python train.py --model="contrastive audio-text model" --dataset="single notes of 20 synthesised instruments" --train_examples=78125 --time_shift_ms=50 --n_mels=64 --hop_length=160 --input="log_mel" --spec_augment=false --win_length=400 --tokenizer="word" --vocab_size=104 --loss="sigmoid" --embed_dim=384 --encoder_arch="vit" --encoder_norm="rmsnorm" --encoder_norm_position="sandwich" --encoder_activation="gelu" --encoder_head_dim=32 --encoder_fused_qkv=false --encoder_bias="all" --encoder_qk_norm=false --encoder_parallel_block=false --encoder_inner_norm=false --encoder_moe="expert_choice" --encoder_num_experts=16 --encoder_moe_every=1 --encoder_expert_mlp_ratio=0.5 --encoder_experts_per_token=1 --encoder_shared_expert=true --encoder_patch_size=[8, 16] --encoder_layers=8 --encoder_width=256 --encoder_positions="rope" --encoder_pooling="class_token" --text_encoder_causal=true --text_encoder_width=256 --text_encoder_layers=8 --text_encoder_norm="rmsnorm" --text_encoder_norm_position="pre" --text_encoder_activation="swiglu" --text_encoder_mlp_ratio=4 --text_encoder_head_dim=32 --text_encoder_fused_qkv=false --text_encoder_bias="none" --text_encoder_qk_norm=false --text_encoder_parallel_block=true --text_encoder_inner_norm=false --text_encoder_positions="learned" --residual_init="none" --optimizer="normuon" --muon_scale="spectral" --learning_rate=0.034 --momentum=0.95 --nesterov=true --orthogonalizer="newton_schulz_5" --adamw_lr_other_params=0.0027 --max_grad_norm=1.0 --max_steps=3400 --batch_size=128 --epochs=5.6 --lr_schedule="cosine" --final_lr_fraction=0.01 --warmup_steps=680 --weight_decay=0.02 --adamw_weight_decay_other_params=0.05
Rows from block 4 of the audio encoder of a small contrastive audio-text model, named by matrix and row number. Rows with one number within an expert belong to one neuron, the router's apart. Each number is 128 + 24 x the weight over its row's rms, rounded and kept within 0 to 255. All counts start at 0. Numbers have three digits each.
Before each expert's rows are labels from the 100 clips, of 14976, where the router gives the expert most weight on average: "band" is the frequency band that holds the peak. Only what is clearly more common there than usual is listed. The data: single notes of 20 synthesised instruments.
# router: router (encoder.blocks.4.mlp.router.weight, 16x256, trained with AdamW), inputs 128-191
# up: expert up (encoder.blocks.4.mlp.up, 16x128x256), inputs 128-191
# down: expert down (encoder.blocks.4.mlp.down, 16x256x128, transposed), outputs 128-191

# expert 8
band: 250 to 500 Hz
router.8:126108123115118133122144133156152146101088128127131130119092154089125100130109175119148126123145167168109120120130115128118098091155117104102158122150167113158145103114132111163128164131105109
up.17:105103133155141122099110102131164112160142105181127112146119162163152110147147142184148107096169143133117095100149193131089123162096113138144133138134116117103155155170143140109159130140131156
down.17:089161092107112134155107113153100130146137108128152128087149148124144091107112150114159106118112128182153169134109154131147158128116130122146097139080129145137125124084163114137125091132139135
up.18:136138117163171132110081142117128160116134136117139104151138073154128105097106138100122141132167165144113129125152118143086115132142114129121155149156119143141105097123135104118167142130134115
down.18:114114140101123118138119165161161145131088134135098107114124131162144119144143145173088159085154147123117121102123147118140091132111151113100072151155140129113175129112128104131132137126135135
up.19:097141122127135151086105137113109116164088135128131132155110100106138147163145127156135112091175158118118151146177080165100132091129103161147107076127126156108109130120112097124150122112153161
down.19:168147155128123099114120119138103107126119101117136061112157116126093126149106123117126120100154153111110179098173147150089139127105149142146139124146127157104143143111124089115094113150133140
up.20:091135128088125120152125133126128127115153153115109097151116153115149120111149138111134170178110141132129133080095130159167157130073081120162107135057129127116120199136151132165143137179119115
down.20:112151147140087152139129163075111167125158127119146160130110133174128073092100099103179092073136123154099148157111110161105127144123103168157098163103150112118148119120148112140165142111128109
up.21:159114146072109133136108131110122118093147163116133120129090145124104077130119148096154131134134106160091107152152084154187134127113118119107156132134144141113111095137110125129127156129142140
down.21:088122131100123137104108137137127125131095128106162147099109148119162143094107147142106127134153160098144161098136118119078092124107137138095166115110132141111089150139129138088097132098114095
up.22:107172147156141145136121144103125155133129127181168116156117166104158140151115104129131102114116143140119126146119099113157118133141075167125113085169096125130182148132134113108144135163132142
down.22:124170138185117116123122155126124156108166131108145111163108155161143145115122127126146105153114168138139121106146121177145100131139105128136150142073123158098153121155191089135116092146108146
up.23:138125084148132122116106110092127183111103125179123116126165087105066097125078137134145121122107121163075119183127165139121084113119138138104134129115102138117137107141153155138121166139139098
down.23:156088140171120132155139112114130120164179102119146174096142129142125157119145126130125133155124136122144132192089171115161083161178119104123127102129137149140128123082120128140153137175126155
up.24:129134168124155134109129147149113140100119132117125173094164115165147126127097123116129135098119119097162130122127126187127118146079105123141112090140119150089101123147148126154093116118103120
down.24:119207124120131144153110125096078122134133129124129102111198159163103091125145138167120120109150107110127117144161138130141112142129147126138127140136135178147114094138124110151147112106119147
up.25:145128122142086153133134145141132138110112162098131177115131109116114145149101127108121133114125087089125133149135131118105108116131124151119116128127133164143147164131122115104090101142138112
down.25:129158142134143093104134126128120156159154151105094141162100087078128103136120142122121132134132137101153113126093127103116126124147099125139123094163120124148084088106097136118087079129122114
up.26:084144115144162093109157144165115119133119166128119132138061146146167145129145117127140118139151137199110157155134134125118116146088139091105132148095096129133089143163144103066113113135156181
down.26:183117143113156119136107148112137118108133144095127111160113069140136138082147103103101087137134155148164122126126147128128135139113156149138156154161157128147153098077123149083115146104124129
up.27:156120121133101137137086141158187131130136119115121142139120119128119098181093158096122110150144111134115111095134126147130111136105108149120124100146118088154094161174132126134142120155153116
down.27:141127117150120127176128160114111146144087115088132142160146138109122165109128098130103163129107142111119135097084163132129165121141129101100142144163096102110143115122159138113136158124090124
up.28:138165138128145118165130113088090089207145136162161117107146143155110124092095144160096118125067126113080103163135134145172132164132158118106101101141095120113103149112088122096123108139146106
down.28:151105139126135139160147074132111124147115106133150145074150125137115129110122116183120135176140117063151096088104195166120141136129117148146111115084169143146117127163134124121110176113160155
up.29:117121135108115123118129080129107115087126116138125105122110162123198098089133108115123156120111130127130105078131120135160125143172136109132103100121139101105121143099094126159094106109089139
down.29:100120062087135149117107092127129132128117124137150086150135131150137132151088100148158106137150089083114150146122131150177124100145122076132114146141166136074072121109126169138123101164106111

# expert 7
band: 1000 to 2000 Hz; 500 to 1000 Hz
router.7:129104107125131145180090159176160121114156127088140118100159161134157094111113142112131130116158111152141135105135130108136078136090093130058126135159136110128144105099138126153153132121183109
up.17:132158103141115129144121142172166145094131113154108143146121148114143118159099144142144136130102155081102109118110102101170119141078126126113095112158131158122124090129144146101107155162145111
down.17:117113144127134126157145094121172127122129111139111151121141137126155140148157139123109114142139109137155148150108163094117123112138140137091131175131146118169155117121161105121153127121127162
up.18:154121109145142131116138091122088155123131167113120107087158143108143077138083114125153135132120093093193143158090105156108157106130201140140106119108117172123147108134110139072153148079149133
down.18:150117108147119108138160139122099123084117118101153141171119135133151095149108103107113127120147131144138117102101181140142152106105151141145114141133129085126112159133173124114110115112100124
up.19:108075124105137124120137142136131168139155147141153136130088145129107166135138120083137122142138123072102098144116120090104164133120088097154110121116135132142120150131118138137144115084160119
down.19:116151135115139122133143169133143082127156134097125113127153156141113093114097188101140123159105151134126147099109124125077101127113117124114179127099132113119118121145121159116113149112079134
up.20:123080159139126123139188107145136132139146150111130132115098144078092097090175101156101113136127133142122118134156161090116179150124151165109110109160145105107121129128127119124104127115087122
down.20:145136130139127101103072113124133149120109158125116142118117115139150147129111133161163130085114101077145115146152130111132125132093151107158076111127147151130145143148161125124128110109151111
up.21:138115103080100127104127133112068115129166154120131083136120147140114158113140148110119099142143145084125121126130103136163104137174107121108115119133094131135114134131116117102141105102169093
down.21:158146100080103110102131154110107114118132141139098129164105102125179145116123109106091175124098128148121115106145125149103159142127102164129144085129138118166119127096122110153095135129047139
up.22:139143131128052086139127141126143139122121115133121155129123161155130139146178165148118131123129129094111147129088102104115106161105129105093130104093107147184090137144135087141148142149143145
down.22:101136107154185156131090135149152115139121154099083125156133137147095126103144122094126133160155157129123082178134146156162140156133113139125118113140105135118141102156122134153115118135066151
up.23:051159118096154125171153127132145123125139109105146107093141138131093136162151152075121119118132145152105123102100134133188140128125095157080148162133086081118122167110134098174138110148155175
down.23:121126115121098045105143132107096116096124117147104098159126085133159140129111132157139114124165204125136123128116156144151150130160132138134122175171128121138147092127137151127164103125108126
up.24:135124141127142089102179089101151126087157112116109127112135124122123129145091084097113131146129072094134108097128111117134134098104157114132133130099099128115158126078117107119158130153111120
down.24:081128124142120141119118128103117115134147124126135130126150160112173113076150139095132121155093091130129101080121101143131136132112087108153144157117076137196117116098122167140134134098122129
up.25:165140138140140143132073122166153116102151158132119111083164106136116113118126103133122137079159133146121117091149133167089163141137115109138160073153159140135106132151165129103108101103147170
down.25:147120164146116145121186117138103093121109121110125127151154137086156131104108124159123145123077156138133110112116109105122131138089126123119151128115151128146143122148134101126169126142110084
up.26:152164112072088122123123113121109136141093143160174151108098139148127127146111133140115136126134119133132132106146137159162114155089113105138153094127123108142125178157132142082115141122115131
down.26:158119127111148160136125112156134117149088116096157107121130145124108144145155107111124162107103088140098119115129074108135161138088121103119116119147106102123154168113153132124127114141099112
up.27:117145111147157128117107124167128122114156155130161100115134122124127127070125063125115140124119117131129116113126165078125153137132108101123120141143143126112112139148131113127090154138092151
down.27:158142121105109156093093152141152128152097133137141105096134140138144119129139173126100103121124141151149083124150147094138137163124123161165179134112133160137125135130114125135112155170138144
up.28:165107151100112095204152122107151125134111130138126113122152141149124166115191159131153127135132135127111145123116114122096115098155160132133154147131117085115130136146118077110120148118099118
down.28:126121091099114118110103117169149118111122124150119122128095092130146142146115119121127110122106134111149157113071149113148096106129109133128146169096113128145105147074148151134108091148146154
up.29:100113113121124129149166175087146102128070139126149117127109191121103123124133147113118124121169136086132135125117138109137116071186139121088140123094104130140134143093130097123129097153127141
down.29:144118078127120056117104102091107119142143140108080120140089120136155157083143108128123166140138142121107111086104161140119107097070117123082118114127104109126073090119139132112088143162167126

# expert 9
band: 250 to 500 Hz
router.9:120100151132166134148126136112108128119141127076126133104112142155107151112184133152143130165156145151137133068120137114116109047121164132089139125126120091132109158175176089164101125143131110
up.17:136152161136134111109097094171132111139140093109131136113108128122084154141133141129072151153103137093165198172146111121111120171100110125078164147136146127138136165119103113126122083125155125
down.17:126119105078126132133091126171089166077171127133136145154120136125128149106156127133146109123147143143101150104124133164157100129082122138173092130139116102143097145149143137084129120146175133
up.18:127124113180119149152111140147110110151116108136165152113124164147124149106101115146148119138128129123153113149154160138153106130128132189151127142094126146133138136164149142100111112105113165
down.18:158137124158120126113101152141062164122168161087136113128131128086138164101114150127137104121147143145120089172146120119172083125117143157102103089139088171104129170110095147130161133166155132
up.19:113116122178131168129139126106114121131100178129126132145118148152156119136125120120156110123120144133159145140130122106132135115116075126107163103146085145122142132144123179155090143114089116
down.19:099063096161108160075152151120133090093126129145154164107113140159139141143173134180129128092154169091121115121115133155103146126138117151125131157141159127118131153137120121139117121094130162
up.20:158144162156109134129148124140153120142145120113137108128157119146063105107163108138155113081159098199138103096119167109136139166113148104113110107065099158149132127189089142127142133156147158
down.20:098163122150135124128124146088125117153125139102107156123132126128160173107144120125169091153129124111117149150163136178130105142089125133155158150125171164118094134137140076116149133111135104
up.21:121143161076139141177116145111132130079185118166125109078137123092122120126112105155124133138120143135151142099146148151125102127127171099105141178185174170144106141159115120105130131118149146
down.21:157108131162107120071127098126170123116149118097114147118101133122140105106125190143134145090135130148144154128080100100124144082131157120133147120110122110117154142108166127100144099136121139
up.22:124126117108130167094125097104121155115123097138143153123114141150128108106169132152107135145136125117126144141129130132161114127056131118119132101109121167139150151144156115151164113090112116
down.22:146129095091117119093114112119108095119140110156125096118141116071138131143127101111128134108147138091119133115087113104116152113109169146131186107145110106139120118134131145112081142123103145
up.23:163141150146109126147143123131131141119113147140132107142123140114119134131140160106150151136139091139120188084119140081114115127087084151111125158142106117075157115115112120179120086129183084
down.23:117115113205146103099114188074120092143173107139130133154119131135132121141108119145144116138111162116109106127124108090143183162126109161099107114116104120135167121142106166155166171120186123
up.24:121134085152124150152134142148158107153160090173150138094127111100132130130138113113125127104111130182154130148105131095142083124134136119143114116136111133154104129113124066170129120129143096
down.24:122105099112139171130128143105126149117138157118151138142138115088141154135150163147156120150103105131147145112125143117124130136141178153105100118168125120107076133138108177134122072136115137
up.25:144150133091119130074165115153144187104130100119151098150124107103071131121155095148090152097115136109119117142119142124109117102102113159167133152141128091164132099105141136124121108126158152
down.25:150127107164143146132098115145115147097076088153120133095126140106107150112114203125137113149142114131105131103138111066093142087137156141114115146133097116135124144137079164093141149129149097
up.26:092111162154084123140131160133135093148153130137151115103094131121172155121099142121083104139115158131117151085124069146119130124112093134144107134143114124137100126115143132111163100115157151
down.26:165137138133099165112128146116124095116125137118135122131138129130157147136146109084137092141115127114128116105114130135097128161137102153161091086131081066081152105142102117119130134137104139
up.27:129132132119100113093133146168167097115155099119139160124102147104127097110140135108107135114109138158176105091123130089161158174145140154142126088123077182138112146127154147102155122138162147
down.27:156137111118152081165170124142130109146091099111120198129084136121116137125145132129133157110136123148135125135056170127078125124128121144125104110096134123127111124092174093097143169160123100
up.28:111122106113132132122173109146108151091135129133107138125101089120108085104111155166107133145116118145186151134144090141127111095180123103137122120131108137119109133115120102176078146135106137
down.28:118161138117147167118112127160166148131073093134178129123146164107125113121121126161120180112121135118125155139123104160112128079150095157141122116150127133125105130178180097128129167130122128
up.29:163118151164137127123134181120116182152158138104107148144112094113118133140074147145152120144126105126138160124143105134105182126120145170140147135157090091114150150146147132130139109166151099
down.29:137127127149112099181115152139161114140148119125189129139130101138115137172160110119147165133150129120151104103157113130114098119098136118129064141154110087136104119121128141104152091133150137